From a checkpoint of a small image flow-matching model.
Training: soap at rate 0.0026, batches of 384.
Data: trained on cartoon faces, 101725 training examples, 41.1 epochs.
Rows from block 5 of a small image flow-matching model, named by matrix and row number. Rows with one number belong to one neuron. Each number is 500 + 50 x the weight over its row's rms, rounded and kept within 0 to 999. All counts start at 0. Numbers have three digits each.
After each neuron's rows are labels from the 100 images, of 14848 (inputs lightly noised), where the neuron reaches its highest value: "top examples" is what is common among them. Only what is clearly more common there than usual is listed. The data: cartoon faces. In brackets: how many of the 100.
# fc1: MLP up (model.blocks.5.mlp.fc1.weight, 1024x256), inputs 128-255
# fc2: MLP down (model.blocks.5.mlp.fc2.weight, 256x1024, transposed), outputs 128-255

fc1.31:513390449496490419513494474551531424430546484531530551543512456429408449596552479511449466551452448542556471600439550487493530572473466419541441378521534548478530507496445508515484465491444520476440508582526531516518469444516437525473595538358517538491570494465579593463561434564493538494568437510543548488507464546543519487463458428472481555594500500434474476478557657464520472472420
fc2.31:525590564545503492546529488495563508493492466638570456460466496517513518546495490391446510487438501473450436531343516552513467478498488550497599526540608462506522412576389536412558489405534489431412492558524483504522475516501499508471513520474558537484469473473563565589453493519510516428555446430552468530495403542545515440392530527546470486558505503531548507497562513506496633564561
top examples: surprised (100)

fc1.152:460646491407470408449496428510508536402440515489484551525510531475549494466503510607580513484530531443574494535443538520494533589563545464464485487508542506474427464463587491554441513611469595499524466456338486556496582545473541379546496459505548480467561474627522509517514551467524542509502516476462479542594473481509500552631509463504529493493529520486481515702511467477492470520491
fc2.152:688525458444471600577516471506455470486461427464472549529534458536564473413509497344520463485517483497472457509461503572494576419508580456517465466460515523557544416552531504510596522472529437488503497518390501518488572461498524471511552450549493506559409518469563472549452419427529550564513561461421557500380566588443462459541506468583465572491555444536536522364547537473503521533490
top examples: crown (28)

fc1.456:512421636398516539454556384532516541332499577530519482573433435547511580432452425553512505485581506575479407511573531516507532571542487538501500540542557488561611484487507494535571382509572511493444489474485521528470549458484474525440595449478509512487533488520530473442449540554470561541467458553528523534527491569492482525532587538469441538464476476584547466477519495538558483503586
fc2.456:520535357485457496517548477517431474416497461562520447559568624547489380453513529516481467562522476517522512503463616468494485424582453495525469508533555476470481501464509511382531545524522564460409490498549453527469453551512443481449498514501528528510438418522492532554433490568431531434531460515535489500491473493468420546494551452515550477506497449549537449490483497458422513596556
top examples: beard (65); green face (60); sunglasses (37)

fc1.632:494483485481456563469519459529483533461556646549527524451465584478531435526508444407494532554564491505458569468512489449489557633517624457441432403546506484509424507521539526607580480523454486481534524486519512509448458542452458449505549530441456487445507528547535456430564501525531521545567603449494514552425528454444534513464528425469577465424455551557511562488473510418468443498418
fc2.632:479478507496464386421466483578551485460562408434454506442553524449459539568507570513533529450556414436523555499483497522517507401480586414556606461429467479541482529399514507508402530534543504555552530463567481486540521486463514540440548498493482516569505582502518499485604499517497575541551505496529478497527443560397485522598502547551473559486458532565535516471454453419492445463535
top examples: surprised (49)

fc1.608:524506445557563580480514458453514545584369409677476451427478497504498553535489500515524498530542510509531470580457421503453519475550481502462532422623515520453505535517507518517458524568450507543520503493510469432525477548466507501499412540446468508462425556486502515583568467527539594542436520373479554531522502407492581461491465453493471445483469579460514452427495397413556516520506
fc2.608:496481544546515475580472422468502462478488486318502565502514439523556474544465467443416459538409496431457445597543495461552471495416468499544494343482570550488450473525489521514532372552547581441511545438520537389472482469503499494445560580522548577593576588491454439497517429574589609479461432463458495443539578559538504451513450460514520569515555445486450559510524510455498532388455
top examples: sunglasses (80)

fc1.83:425426522524505453397568468470499350528488469532513534491526514448528491533460544514382524486496434467435508481529531492459560432567550563446514478525510558520504499642553554503584487496403610487449627498509499479528430541451519530517551454494467525561520431487526418509546496468535538549484607545514480555566477594418481463548530453538435446518399493427544547471322425451604531571566
fc2.83:418475493531547585533538444563562487554531514461452485488494517575474473532541622498446520519466600440577515421568474509434460540366460505536510534515517522403499468486541519560403529446541392502474529504557487547537501490478502562440439448500452571337551533508509443535538547478471528532509555514474551472463541411398482461492451515367498585478473490432462489482414453458548479446493
top examples: sunglasses (46); black hair (25)

fc1.201:485582546530452530467604517473501275432492477532468512486406584529476425530553493493543469503485482472527530501502486425562427449442536481496536501442505551488489567595487531453444514543558497509456482525491504464516497504448532539537460400548522553510481405485643523507551500467456538559558528462558488460504456415431466375441468465516518489482396534535502525441494465394549533498598
fc2.201:460466422511492436503384546447534599418494474389496534470586461495437619440509475522582501552544496454428504573580492529511492584494504455541486492532515569512453488431584520417481410561487547537462506425542465481538542519501500543527492393477500622508493470455588551520604438535447489614538550373417503572533570554505453438579492509497474462437476534472549573503641431517455509491446
top examples: black hair (76); long hair (49)

fc1.38:483498525445497571479595445464429421525479387618513466478504415401513542522431554420544403473492484449444506462524591495495527452463621556570529587522444539531593446498489567549440539469467533506553517496512522527531452549486619492525505515364486472588537481502500440452518432496478508449490459581493459504592608431532456541496542491533466401423413521387458422487542456640487457539587
fc2.38:495533523474485560494510430490524579551484540389528498464483538608521459512559516533501451577493532529473488486513594467477485530401572517463444627489452497450459412559519499600529460495528513566486452488519520537529498493520582527540481501661468497473539519506457451409578476496467466457502443555438446428430407539579431613488434456393522500392513548536582595496503505606486489426495
top examples: beard (46)

fc1.217:587446387436498469472603490499495460427473496598458531453520564466526433520551510518484542526476501548509480509453523480576511482614542550578501450458439487562506486506512545558498338493563424434468469545389560546496479482485498652496469486459573484484535467599443508514440472543457461481482515460471501496487487481476495533569522476560519443573476514513541608527596494505512555536497
fc2.217:426520421462444441403427453392437504424495457431479482513505486399521439490513466469481481505506445505459568560502495465480476513426502589560556561540418463535508524412493470563559541408388523560561509650577505493572593525469487431479481520503453473569521518541500557491559515440479559481418517517456518522517597558484470471437519492491505458485551495496470375485525615568434535438539
top examples: black hair (27)

fc1.377:597405557487484462473426492456473590495485499421437580455535531467466518482444503485488524515485446490496526447509560484430417576558537431516519437461553572536534631496489477505525450395471450445503504505476501545505399443472552564516585522616613443480596540509524538547595573492443493498529430503493505445479452547531474505465567508484436538591441475534562537547410564537465426583464
fc2.377:469541445536485577441592512461439535508555492498439436480496487506528470505400468449440481510552580469495506468504440453523553484530588338478497535529537514409516579570492496488504530498513560623469448506469513539481449597477524516519474466392542365537486439493526600559537465485487512525552477479483541502540480535592538530504614433452531475539411583455501508463437504494518517348469
top examples: crown (43); laughing (30); pointed hat (28)